config.toml
win_length = 400
decoder_head_dim = 32
decoder_bias = "none"
cautious_weight_decay = true
weight_decay = 0.09
adamw_weight_decay_other_params = 0.05
Rows from block 7 of the audio encoder of a small encoder-decoder audio transcriber, named by matrix and row number. Rows with one number belong to one channel. Each number is 128 + 24 x the weight over its row's rms, rounded and kept within 0 to 255. All counts start at 0.
Before each channel's rows are labels from the 100 clips, of 14976, where the channel reaches its highest value: "peak on" is the class under the peak. Only what is clearly more common there than usual is listed. The data: phrases spoken by 400 fixed synthetic voices.
# convs1: first pointwise conv (encoder.blocks.7.convs.1.weight, 192x192x1), inputs 96-191
# convs3: second pointwise conv (encoder.blocks.7.convs.3.weight, 192x192x1, transposed), outputs 96-191

peak on: /t/; /ɑ/
convs1.101 [132 131 126 137 150 111 107 103 195 124  80 113 146 139 118 111 141 167 137 114 124  92 124 196 114  95 159  88 118 126 165 128 126 125 106 147 112 159 124 100 108 147 158 123  97 164 113 110 147  87 121 114  93  83  95 132 126 150 154 153  99 155  88 150 135 159 143  98 156 125 117 111 136 100 133 139 130 149 103 137 134 134 124 160 115 106 122 150 124 148  64 130 132 137  96 159]
convs3.101 [194 109  72  88  77 143 110 139 136 120 103 157 128 123 174 142 150 149 122 161 113 134 113 107 137 115 140 127 134 149 145 114 128  70 127 147 125 139 124 126 133 157 119 152 124 129  94 136  95  75 151 127 156 162 193 108 148 145 126  93 170 126 164 147  90 119 153 138 133 164 170 162 166 137 143 151 111 161 114 101 107 165 137 118 109 166 136 121 115  91 136 127 112 141 131 122]

peak on: /u/
convs1.69 [116  88  89 131 157 115 148 155 144  64 156 117 107 149 163 132  73 129 113 111 116 138 169 128 135 140 116 109 108 131 132 154  84 123 126 135 123 115 180 157 101  63 184 134 123 136 128 104 138 124 119 121 117 175 119 169 101 141 173 143 164 156 128 124 101 130 105 161 156 136  86 166 119 126 130 120  96  83 133 119 132 131 161 109 139 118 147 111  91 110 127 131 101 119  76 145]
convs3.69 [103 120 115  74 188 116 158 140 108 100 162 128 127 124 116 136 143 135 144  99 139 105 142 102  93  65 127 175  85 109 134 124 140 137 154 129 104 176 126 112 123 105 104 143 146 136 114 107  95  99 137 117 116  93 157 168 142 112 128 138 141 119 138 124 127 149 149 138 137 125 131  67 150 117 146 140 155 161 155 124 125 167 110 113  90 160  84 100 118 133 109 127 105 123 104  95]

peak on: /oʊ/
convs1.115 [ 77 118 142 152 115 155 136 170 129 130 135  69 135  94  92 213 130 109 143 156 125  93 114 146 135 143 103 127 139  99 109 142 121 140 151 125 107 158 112 133  85 105 110 105 155 158  96 140 131 104 118 136 131 148 175 170 137 127 110  89 134 135 113 133 151 116 152 155 138  56 113 138 100 117 128 128 100 104 111 106 144 141 140 135 135 140 147 185 109 126 105 134 122 117 133 123]
convs3.115 [110 164 104 150 142 113 170 114 107 127 151 118 115  91 185 142 174  83 156  96 148 133 121 112 118 125 150 125 116 153 115  95 129 108 121 140 148 126 121 125 121 113 107 127 107 177 113 175 115 154 125  99 126 152 119 101 147 130 149 146 137 114 138 116 143 180 117 139 145 176 118 140 119 171 128 116 104  84 126 129 116 159  79 123 160 158 124 143 101 122 111 115 101 192  91 129]

peak on: /t/; /ɑ/
convs1.75 [123 162 136 132 130 124  90 146  99  62 132 125 118  93 101 106 133 130 133 109  87  94 142 116 135 121 161 114 156 113 106 165 136 122 136  96  94 145 120  86 142 130  88 130 110 118 122 136 136 120 135 118  98 121 104  82 171 173 134 180 150 107 138 109 125 137 119 143 140 153  83 134 136 113 119 129 117  98 119 130  86 137 120 163 135 171 145 123  92 112 137 142 152 110 136 144]
convs3.75 [149 108 116 107 117 144 142 129 124 154 173  59  98 120 106 150 128 116 164 147 121 119 120 150  95 122 125 123 127 101  76  85 114 131 153 148 119 105 102  71 123 114 102 142  97 141 133  92 127  44 133 111 134 121 100 127 119 155  95 129 125 154 129 155  81  96 143  96  95 141 130 168 144 154 163 123 143 113 180 103 131 166 135 129 136 145 151 146 177 148 141 160 195  94 115 109]

peak on: /t/; /aʊ/
convs1.60 [133 124  98 153 138 130  72 147 161 169 108 129  90 131 136 123 107 191  79 125 112 141 144 130 152 137 128  69 128 153 114 116  96 150 112 131 108 155  91 147 157 129 108 129 100 124 125 117 111 188 134 135 155 110 130 128 150 103 155 121 132 101 106 159 146 136 130 118 121  81 120 141 108 128 108 131  94  45 122 105 145 128 125 130 126 154 123 102 141 112 224 136 125 149 151  99]
convs3.60 [152 134 200 135 118 155 101 144 132 187 146 116 121 141 167 106  96 128 181 129 158 116 135 129 154 124 105 131 160 131 129 121 122 133 115 211  66 126 112 117 140 137 107 121 113 113 175 138 122 129 202  98 160 152 129 134 122  99 126 119 117 135 112 113 121 111 125  89 125 135 139 149 120 136 105  89 150 114 125 142 174 153 135 139 152 147 169 141 113  99 133 136 123 114 128 163]

peak on: /aɪ/; /oʊ/
convs1.26 [106  97 137 135 128 141 147 128 136 137 128 128 102 144 162 121 115 158  94 185 122  93 152 112  86 152 158 118  90 133 141 125 119 134  95 143 169 113 144 124 110 127 125 111  85 149 115 129 134 151 113 130 134 130 113 119 114 156 108  99 119 148  98 125 173 150 115 121 123 128 127 131 151 156 101 136 141  97 110 122 131 166 123 131 134 126 138 133 158 120 129 162 146 119 172 145]
convs3.26 [187 126 131 114 135 116 116 117 114 124 108 136 175 123 154 133 155 167 134  97 163 176 137 131 139 127 129 110 140 147 130 128 118 139  80 122 105 106 128 139 114 159 114 126 118 142 111 130  86 108 100 105 124  98 155 138 169  61 114 130 166 127 118 135 106 149 110 148 143 143 111 129 111 101 119 107 118 140 127 112 175  97 136 117 128 137 100  83 101 132 150  79 110 128 115 123]

peak on: /i/
convs1.147 [116 153 115 116 102 192 106 136  86  73 147 122  97  98 109  79 125 165 127 135  71 119 103 148  86 143  99 147  65 120 152 173 172 115 122 135 158 149 124 129 140 161 152  99 144 109 145 100 141  88 132 153 141  89 153 107 146 143 105 170 142 115 101 131 131 162 125 115 127 126  98 129 108 105 146 111 111 122 130 124 133 109 114  97  95 151 139 151 132 137 152  98 125  78 154 142]
convs3.147 [138 132 151 111 129 127 107 120 109 124  87 132 149 126  82 114  49 129 163 113  96 138 113 146 119 105 132 198 124 135 119 139 155 139 131 109 105 131  95 120 126 112 173 128 131 157 194 124 180 120 123 122  96 142 112  78 145 103 143 113 113 131 120 133 160 130 140 121 118 127 155  80 105 108 141 120 172 172 146 122 145  96 153 159 143 113  89 140 137 126  90 122 124 103 147 122]

peak on: /ɔ/
convs1.95 [120 148 109 140 133 114 133 148 111 103 158 108 108 116 121 111 145 153 119 149 149 106 136 160 171 122 128 156 105 123 143 134 122  89  68  97 137  98 111 130 137 131 116 125 111 135 115 185  91 125  47 136 118 117 129 114 107 154 150 127 103 123  79 119 108 150 141 119 116 135  98 112 110 188 114 128 138 105 100  82 133  75 148  89 108 176 162 119 133 119 152 180 129 182 119  92]
convs3.95 [137 152 112 105 102 136 168 129  99  75 110 153 152 101 115 136 122 135 153  94 135 103 112 136 167 138 136 151 121 111 128  75 122 153  88 110 142  63 133 100 147 121 105  86 119 138 115 146 172 153 123  93 128 115 140 182 133 115 131 136 191 127 153 132 138 107 117 145 133 110 118 111 141 136 100 114 174 118 121 106 135  83 130 111 124  91 146 141 119 145 134 142 102  88 139 130]

peak on: silence
convs1.29 [168 144 123  78  81 139 108 143 125 125 121  86 124  89 143 151 125 118 143 120 171 147 126 128 113 112 135 127 125 128 137  99 140 129 140  86 123 120  96 140 118 129 158 101 136 147 136 113 132 132 153 119  93 133  79 133 154 122 113 161 154 158 142 118 109  95 161 151 140 147 103 128 142 133 102 132 111 121 142 133 104 139 255 113 127 127 114 108 126  38 142 114 141 122 111 120]
convs3.29 [107 163 100 105 157 113  78 114 121 119 114 104  98 134 115 144 104 131 163  90 118 129 107 151 139  75 150 143  67  96 152 114 123 119 135 197 113 121 100 113 117 126  96  85 159 129 107 147 104 129 141 151 121 146 130 153 124  70 126 133 109  81 109 105 123 153 128 127 125 136 138 127 110 116 141 135 123 161 140 120 113 107  82 107 131 124 112 142 139 103 134 124  95 117 135 107]

peak on: /i/; /ɑ/
convs1.77 [167 169 129 140 122  87 127 147 142  92 155 146 128 118 155 116 109 112 112 168  98  92 112 107 145 154 140  98 133 171 120 107  82 142 144 113 138 184 109 120 136  96  88 129 102 139 143 104 106 163 112 159 112 146 135 139 120 139 187 159 109  85 111 118 122 137 117 124 120 121 128 109 138  81 124 129 126 121 166 123  94 144 146 101  97 138 120  89 147 153 130 123 116  99 130 126]
convs3.77 [131 101 148 140 128 102 132 109 140 136 124 147  94  99 125  84  97 128 118 130 121  90 132 116 163 132 126 122 145 135 160 115  99 159 109 109 115 106 118 145 123 136 145 159 114  94 165 142 134  66 175 119 140 117 130 109 133 151 118 192 142 150 152 142 184 115 127  97 134 118 163  77 144 121 155 120 151 156  87 130 101 124 122 123 121 175 119 133 144 132 163 110 107  77 169 122]

peak on: /s/; /z/
convs1.167 [146 132 165 153 141 139 101  93  89 105 167 119 150 148 147 129 148 123 138 145 104 155 169 152 128 124 146 103 118 114 131 141 124  79 123 165 137 115 153 102 117 107  75  80  72 164 134 151 128 131 166 118 137 102 129 123 117 134 120 146  97 144 101 119  86 123 119 130 138 120 137 111 122  90  67 140 126 149 130 113 137 101 130 116 103 133 133 121 122 131 123 145  97 128 114 135]
convs3.167 [128 139 112 115 135 153 115 127 134  97 123 102 101 108 118 138  99  94 145 163  74  81 156  94 104 162 135  79 216 106 149  97 109 114 133 104 115 121 135 111 142  97 130 129 132  95 110 118 142 159 123 114 129 115 159 123 141 121 156 141 129 143 142 124 140 149 139 139 152  96 144  80 140 131 127 126 113  97 130 123 157 135 113 150 134 111 177 126 109 143 128  95 144 114  86 121]

peak on: /s/
convs1.74 [160 163 110 113 103 132 148 142 154 103 124 144 126 168 148 112 117 149 174 137 102 114 145 133 102 113  94 121 150 113 124 145 151 160 109 133 167 101 108  78 151 137 106 121 141 121 108  95  81 157 146 104 173 159 145 165 130 159 128 136 145 115 114 139 102 162 164 112 143 142 180 159 107 114 178 117 130 128 146 110 108 119 144 112 182 166 123 163 110 145 148 102 113 104 114  91]
convs3.74 [108  90 121 129 151 131 145 143 151 123 147 136  89 112 171 140 132 151 153 116 123 164 163 119 142 125 149 107 153 117  95 152 115  99 137 156 153 111 107 120 130 127 133 118 134 145 137 125 125 162  98 105  82 150 144 147  76 124 101  92 139 167  92 142 131 174 111 117 153 118 113 132 131 118 132 141 129 115 138 129  47 111 119 140 123 125 118 117 107 166 102 113 132 131 137 113]

peak on: /t/
convs1.58 [163 159 146  53 142 100 137 121 129 107 128 144 162 134 128 138 122 141 109 129 156 104 119 125 136 121 139 117 145 130 104 135 121 111 125 160 138  81 154 148 145 107 129 153 110 148 134 134 112 138 137  96 151 143 114 126 129 145 135 155 153 116 153  85 125 111 114  99 169  74 171 131 120  69 142 129 155  94  93 149 129 144 110 158 142 112 168 119 143 101 105 114 109 173 129 137]
convs3.58 [119 114 124 147 162 129  84 103 112 119 137 130 123 146 153 107 142 128 105  93 136 147 142  79  95 146 169 102 116 156 148 137 112 119 128 124 142 138 101 154  90 165 145 123 166 164 127 152 117  67 135 136  95 137 148 141 119 129 146 136 130 141 122 190 106 111  89 167 126 118 122 124 154 174 157  91 116 111 129 104 103 135 112 130 158 159 150 122 113 139 118 117 134 105 147 159]

peak on: /s/
convs1.105 [125 124 133 172 129 161 158 169 129 137 102 131 133  95 141 135 139 107 139 143 135 161 127 110 146 168 113 142 153 109 176 113 125 107 108 126 115 121 130  62  97 169 128  98  99 130 103 163 135 136  78 158 142 102 126 123 179 121 135 123 151 130 126 149  89 109 159 146 147 133 154  86  95 142 111 148  81 128 132 116 113 148 136  89 119 121 129 150 155 127 140 163 136 165 130 111]
convs3.105 [129 144  94  76 100 149 102 140 118 165 101 104 131 129 144 133 111 148 111 141 105  76 107 140  64  99 114 144 107 102 106 120 159 134  92 124 131 150 111  87 148 144 100 151 110  98 118 128 102 101 131 109 125 111  91 101 104 113 105 147 150 119 100 155 148 128 135 124 120 170 141 167 119 127 141 170 128 113 144 108 149  97 124 136 113 134  90 134 166 112  96 131  95 123 120 143]

peak on: /aɪ/
convs1.87 [135 118 130 123 130 102 159 114 149 127 123 125 159 181 146 120 148 193 116 110  95 119 147 142 128 157 107 135 116 149  85 145 152 130 122 100  87 165 145 154 119 130 142  93 150 148  87 133 166 100 113 144 105 155  92 155 161 141  91 145 136 114 117 121 160 129 127 115 128 129 114 129 151 183 102 127 117 137 106 163 113 143 124 149 106 129 176 143 123 129 161 164 126 149 149 106]
convs3.87 [103 156 140 115 111  96 185 115 128 129 136 122 126 128 120 137  82 143 129 123 144 141 175 133 122  70 118 127 155 119 112  81 150 145 148 127 139 158 112 109 133  91 132 159 110 131 112 102 102 156 135 119  91 143 121  99 127 115 103 126 174  89 110 119  86 103 147 135 112 136 110 126 139  84 123 115  93 176 100 131  80 158  81 112 126 123 107 126 115  91 134 145 168 101 120 104]

peak on: /ɔ/
convs1.132 [129 132  83 144 138 133 137 108 160 141 115 118 100 170  94  85 166 129  80 124 109 120 123 126 148  91 126 113  95  85 175  88 121 142  72 115 158 105 102 132 113  99 118 160 145 114 144 104 111  73  87 163 111 110 126 119 120 103 111 129 162 136 117 136 156 131 109 101 168 122 124 149  95 131  96 131 119 165 102 102 130 117 166 127 141 124 130 147 115 142 151 120 144 115 171 112]
convs3.132 [120 173 128 146 136 104  98 152 148 167  81 163 125  89 134 127 151 128 127 135 142 150 161 149 150 117 172 107 110 119  64 144 156 149 114 116 147 164 109 136  55  90 149 116 128 116 103 123 130 101 111 143 130 111 164 139 150 137 127 167 113 157 113 125 125 130 105 117 130 127 115 125 141 129 124  90 131  91 100 117 113 112 117 135 167 109 133  62 159 134 143 121 170  99 100 131]

peak on: /ɔ/; /oʊ/
convs1.6 [103 116 128 173  74 155 137 128 124 133 118  95 114 131 169 143 141  84  99 115 125 151 186 146  58 138 129 125 135 160 118 142 133 121 106 103 160 118 155  99 189  92 150 132  95 160 156 125  94 136 127 165 124 109 136  94 115 136 135 101 143 138 161 135 141 132 132 134  78 122 114 136 104 141 128 127 111 148 145 102 171 181 112 119  92 157 159  89  98 117 145 141 159 146 132 144]
convs3.6 [141 131 138 122 146 132 129  71  54  98 118 128 129 156 133 140 119 113 129 148 107 134 130 172 165 136 114 159 136 152 143 145  80 150  95 101 129 132 133 139 147 116 100 136 134 127 137 150 102 124 117 114 181 130 125 145 131 114 173 100 148 136 131 123 171 141 122 105 107  90 125 148 129 145 100 150 143 147 132 120 156 118 132 151 153 126 162 145 136  76 157 150 119 156 163 126]

peak on: /aɪ/
convs1.185 [115 123 129 144 124 151 146 143 127 161 132 116 120 136 180 166 119 138 172 120 169 123  84 111 146 142 152  92 115 129  76 126 104 111 163  90 108 175 145 123 159 112 131 115 134 126 161 157 151 133  94 174 129  89 115 129 137 163  37 112 141 120 118 117 150 151  96 123 109 121 135 135  97 128 125 112 158 133  81 155 129 107 105 133 111 162 158 112 136 155 155 147 160  84 151 115]
convs3.185 [130 145 126 160  99  86 112 120 122 142 140 121 105 114 141 104 126  62 102 124 101 155 141 106  89 126 141 133 124 159 136 119 142 122 110 127 106 118 130 126 124 117 118 190 126 140 129 144 127 128 115 107 181 124 174 118 111 104 133 186  91 125 142 149 141 118 141 104 178  91 116 149 123 100 128 107 111  91 142 132 138 162 144 113  98 133 139 142  97 149 140 141 146 108 148 122]

peak on: /oʊ/
convs1.181 [138 109 160 147 129 130  97 110 132 151 114 124 169 160 148 128 154  75 103 124 138 100 127 133 116 105 162 142 140 152 182 122 129 128 110  58 133  79 132 117 100 125 118 143 115 160 138 135 150 120 118 111  99 106 110 142 143 112 108 103  99 118 162 127 116  93 137 146 112 116  82 141 199 109 172 137 111 138 131 106 145 124 128  95 170  70 126  88 134 141 118 114 144 140 154  94]
convs3.181 [120 148 126 167 132 131  96 149 149 134 101 123 123 156 117 105 106 121 115 137 144 137 155 101 185 153 127 112 109 145 144 119 110 129 133 105  70 134 110 118 110 102 168 129 132 143 126 144 137 134  98 142 131 125 116 142 127 118 103 138 182 122 144  98 119 111 139 146  89  80 169 100  95 121 141 104 108 127 168 118 125 152 106 131 171 137 140 128 132 129 105 140 106 135  72  90]

peak on: /t/; /n/
convs1.72 [171 123  74  98 168 116 176 150 132 131 142 123 118 160 133 102 111 148 138 125 135 143 146 151 138 104 154 120 144  53 133 180 120 129  78 108 113 108 168 158 107 164 130 139 136 115 136 121 170 139 100 147 119 106 144 124 149 132  97 153 123 116 161 131 122 122 123  93 167 139 221 106 143 123 132 132  95 116  58 158 143 116  96  74 136 143 124 132 141 136 191 106 141 135 147 103]
convs3.72 [115 128  92 130 112 114 154 124 129 130 125 134 122 137 138 133 101 114 129 114 122 128 169 106 128 107 123 148 109 118 141 133 132 133 148  67 132 129 112 174 117  95 135 179 162 126 151 150 117 114  82 158  97 131 109 130 144 166 127  68 137 135 142 123 119 108  86 144 108 126 121 150  97 170 180 129 132 118 163 105 105 129 161 105 110  94 133 132 153 149  96 110 173 141 147 125]

peak on: /ɔ/; /v/
convs1.112 [125 151  80 103 129 127 154 108 128 124  75 153 108 129 187 144 141 125  79 166 137 106 155 144 149 128 185 121 120 186 128 142 117 167 109 129 132 132 127 169 136 130 135 192 141 142 134  88 130 106 127 103 106 136 138 127 142  90 129  99 105 147 171  92 155 133  77 139 141 143 110 106 121 139 136 101  89 130 142 144 126 123 145 154 131 113  87 134  94 119 133 134 139 164 139 120]
convs3.112 [106 155 115 146 108 134 143 147 124 111 131 126  98 117 163 159 123 116  96  97  96 142 113 149 105 148  96 121 138  60 133  86 157 114 155 131 144 101 193 155 142 142 138 124 112 151 149 107 159  99 153 111 157 136 137 110 138 138 150 122 211 102 143 133 125 188 151 146 175 166 123 145 100 136 123 105 121  98 111 168  92 117 130 113 125 107 132 165 114 123 145 157 124 147  70 108]

peak on: /aʊ/
convs1.10 [112 154 172 155 100 158 110 135  75 133 101 125 133 164  90 144 118 112 126 143 112 150 129 102 110  95 126 125 142 152 188 131  98 102 131 113 139 118 106  79  97 123 115  90 125 145 113 121  96 140 105 122 127 114 155 128 126 110 131  89 123 214 106 119  94 120 138 124 149  97 103 111 143 152 190 116 124 155  88 171 116 115 149 111 126 134  83 137 114 118 161 126 139 106 177 112]
convs3.10 [ 96 111  70 156 143 143 123 124 131 114 109 115 120 120 122 109 110 141 119 174 103  96 149 141 115  69 120 139 106  94 113 131  78 121 150 170 108 124 157 105 155 106 116 133 121 106 175  92 143 114  94 151 127 126 125 122 131 162 155 117 132 128 100 129 103 137 131 121  77 131 115 130 135 103 154 125 141 133  91  91 118 155 125 130 119 126 146 143  92 124 129 137 134  81 136 151]

peak on: /aʊ/
convs1.92 [131 113 159 121 109 133 115 163 198 132 165 116  67 137  90  99 133 125 142 126  96 101 158 174 102 109 138 193 126 113 123 169 119 116 120 129 169 144  98  99  97 139 129 126 122 131 127 163 144 109 100 119 110  93 135 106  71 121 146 155 167 115 186 108 139 120 120 161 157 139 123 109 142 107 114  96 120 124  98  96 143 136 110 137 136 106 179 100 131 141 174 109 127 104  99 123]
convs3.92 [130 159 102 130 143 124 110 117 121 121 136 118 126 135 109  93 163 123 104 168 112 131 156 145 129 144 130 143 111 128 121  68 135  77 120 116 108 141 146 139 111 170 140 149 115 116  84 124 136 130  82 172 134 107 160 109 139 101 120 114 148 105  87 119  89 110 116 120  91 138 178 115 140 129  86 121 133 154 118  97 123 149 134  80 120 128 118  86 125 106 185 102 174 120 132 166]

peak on: /s/
convs1.153 [112 113 145 126 108 129 137 141 113 138 116 113  91 110 165 141 128 118 138 139 142  75 190 115 128 185 144 147 136 135 152 102 136 122 153 121 162  88 141 127 125 130 147 114 127 140 105 144 122 108  98 148 105 126 112 158 141 142 151 149  99 128 133 148 108  63 188 118 134 131 143 181 115 147  94 145 164 122 116 103 119 125 136 111 118 155 145 134 129 160 152 149 129 125 138 110]
convs3.153 [132 101 131 123 124 131  88 155 142 145 125 111 114 164 108  71 144  99 143 110 139 132 152  90  70 102 137 118 121 169 125 122 139 137  86 113  81 136 116  93  95 114 125 167 111 111 129 142 148 133  99 146 138 126 188  99 142 143 137 119 159  96 145 147 155 115 176 146 131 102 159 114 122 126 130 117 121 163 120 118 139 121 105 114 108 120 119 114 161 132 108 127  96 101 115 153]

peak on: /i/; /d/
convs1.48 [171 112 170 117  89  87 176 119 132 129 168 126 154  67 143 100 132  94 145 148 152 123 135 160 118 140 113 140 119 132 159 177  85 132 136 130 141 128 118 118  79 155 115  83 162 120 147 139 147 120 130 176 130 152 120 132 133 108 145 147 140 129 156 184 123 114 138 112 140 184 123 111  94 114 133 138 127 163 157 171 122 151 120 114  78 131 138 155 118 151 111 118 116 173 129 168]
convs3.48 [185 185 143  71 142 176 105 104 129 162 135 192  95 177 137  91 125 116  96 135 130 121 131 127  98 116 155 134 131 106 118 164 103 108 132 122 106  62 115 157 132 118 134 112 104 158 163 144 101 139 155 129 105  65 122 150 112 153 132 164  65 144 109  83 156 129 141 102 126 114 137 144 166 131 158 139 124 127  99 138 143 113 134 113 128 169 107 118 186 113  98 132 130 116  86 124]

peak on: /aɪ/
convs1.168 [117  88 123 123 101 110 103 121 114 135 149 149 136 115 134 129 112 114 145 129 176  94 163 164 122 121 151 112 145 130 117 155 157 151 169 101 184 121  93 132 144 116 147 124 155 104 175 115  96 157 133 137 166  82 107 127 105 131 149 110 153 141 155 134 123 155  97 134 112 120  92  84 141  85 148 135 109  81 123 120 140 134 151  85  97 111 160 172  94 148  85 107 130 142 107 104]
convs3.168 [113 155 164 123 171 142 146 119 145 120 105 133  99 144 131 139 161 122 134 103  81 187 116 106 140 133 134 113 119  85 114 170 139 113 105 124 130 133 119  91 159 106 139 111 176 134 101 139 104 139 120 156 133 111 145 117  88 111 137 118 117 125 176  97 110 124 146 110  85 114 132 130 121  98 115 119 137 129 128 125 112 129 124 127 125  78 121 150 141 109 132 128 149 109 171 123]

peak on: /t/
convs1.78 [145 132 143  64 131 115 144 167 137 137 127 131  98 153 127 103 144 124 177 130  95 145 146 128 115 101 122 159 143 112  93 114 108 152 139 122  78 145 120 111 113  88 100 160 116 129 111 160 109 156 134 111 151 102 104 137 151  91 115 103 117 145 118 131  98  86 145 159  98  68 105 144 133 149 147 154 127 120 149 137 116 110 122 140 167 144 121 120 124 147 165 134 123 127 123 131]
convs3.78 [145 100 137 131 118 125 102 161 131 106 139 139 113  98  79 137  72 143 162 123 164 120 151 149 103 125 136 111 140 148  98 142 107 112 132  74 122 164 119 102 181 113 141  98 201 103 130 163 141 126 154 161 140 143 116 106 130  76 123 170 121 160 135 119 120 163 157 124 138 134 127 134 149 135 170 106  55 137 120 129 123 120 179 123 142 152 117 135 123 127  84  91 119 151 124  63]

peak on: /i/
convs1.80 [100 116 113  97 127 159 109 102 153 144 105 161 162 123 130 145 112 173  98 132 202 100 141 155  90 189 143 115 136 121 147 160 108 143 129  89 123 104 115 149 118 102 135 152 116 186 120 141 118 102 162 127 113 128 150 128 138 110 165 112  95 138 144 126 145 134 132 118 121 137 101 136  98 126 149 120 129 107 134 167  97 139 125 140 122  95 110  95 134 123 114 147 123 130  98  93]
convs3.80 [129 144 119 131 139 116 106  85 127  88 119 129 101 120 136  98 117 140 145 154 161 133 107  79  70 118 192 112 129 122  83 121 107 103 157 113 140 131 132 129 163 141  82 116 125 133 108 105 103 122 119 114 127 143 103  82 147 151 118 104 105 110 120 157 125 136 128 113 125  66  70 155 110 117 109 119  79  99 134  96 120 120 112 134 135 114 142 113  69  87 129 124 137 116 145  87]

peak on: silence
convs1.90 [122 112 158 101  85 151 142 120 111 143 128 100 149 100  98 158 128 105 107 131 102 104 128  65 165 148 101 106 168  99 142 133 128 113 131 136 141 119 117  95 153 154 110 149 111 124 115 152 125 102 122  97 122 125 101 133  96 132 131 104 146 153 113 107 163 147 147 110 164 108 131 122 110 155 117 119 151 177 121 195 124 123  88 124 128 124 116 152  93 205 154 115 108 135 164 144]
convs3.90 [ 89 154 111 140 145 142 140 146 150  99 114 154 111 116 131 146 135 156 138  82 140  84 139 144 153  73 156 108 126 164 116 116 125 122 142 150  98 156 145 143  83 106 137 137 105 154 158 121 123  79 137 118  80 164 144 145 163 132 137 128 109 144 117 141 135 123  82 129 105 129 135 152 138 105 117  73 102  99 175 146 139 115 133 118 162 113 112 124 157 128 106 133 137 110 153 142]

peak on: /u/
convs1.71 [115 112 140 101 104  78 128 140 124 116 140 123  98 113 149 108 142 146 152 157 128 175 143 112 131 131 174 162 133 137 119  88 124 115 128 128 133  83 130 121  90 142 137 105 145 163 123 148 124 126 114 140 137 140 184 151 134 128 137 137 138 111  70 104 160 151 139  84 122 122  95 136 115 161  89 114 165 126 117 118  83 173 103  91 128 136 137 160 150 165 134 132 102 167 100 167]
convs3.71 [143 131 118 126 109 116 133 177 102 151 117 135 137  90 133 141 111 128 128 125  80 133 149 124 163 110 117 110 135 110 142 158 123  89 129 108 134 149  82  91 111 127 133  67 119 108 110 159 127 151 101  94  90 112 115 149  74 101 113 154 112 143 147 153 119 116 131 129 110 137 128 115  96 152 125 152 108 144 105 138 108 150 127 173 119 125 152 162 124 107 104 144  90 105 136  49]

peak on: /u/
convs1.148 [ 85 117 125  57 130 147 107 140  99 138  95 163 122 135 123  83 155 128  77 136 132 149 118 151 142 142 128  91 146 137 139 109 145 126 102  82 134 111 111 189 142 152 130 137 138 109 121  94 115 136 103 151 115 121 180 157 132 122 159 158 145 116 137 109  67 153 129 127 134 160 141 126 113 140 116 128 111 116 129 126 141 177 141 140 103  77 106 151 114 132 126 153 105 118 140 126]
convs3.148 [114 128 136 155 143 110 110 140 103 128  90 141  94 133 129 116 143 175 132 118 139 153 110  86 113 170 130 110 139 185 117 161 154 166 124 150 127 119 102 109 132 136  93 120 113 113  98 128  84  99 122  98 132 136 119 129 162 149 142 147 150 141 127 120 124 116 148  88 119 145 146 141 101 147 102 122 174 153 120 133 170 115 168 132 141 117 143 169 184 187 166 119 156 110 123 130]

peak on: /t/
convs1.14 [156 145 128 144  93 126 155 116 114 172 165 125 138 126 130 177 132 112 139 126 132 127 121 145 103 141 159 124 151 124 118 149 182 102 112 133 109 116 108 132 188  98 103 143 116  65 143 115 132 100 118 128 123 151 130 131 141 172 117 164 148 138 113 159 149 109  97 181 146 127 126 128 140 105 161 164 141 141  44 128 138 140 127 118  99 138 145 145 160  95 120  97 155 120 112 121]
convs3.14 [126 100 153 107 134 117 152 123 129 138 103 145 124  81 124 105 117 134 127 117 177 114 123 174 117 149 158 157 153 176 127 106 147 161 170 137 119 129 138 148 158 162 132 143 130 135 112 153 154 130 127 111 136 154 102 141 132  96  97 126  91 159 130 164 125 125 152  87 174 110 144 102  97  93 115 121 156 145 202  90 113 129 111  99 118 170 130 124 129 110 106 101 109 148 145 126]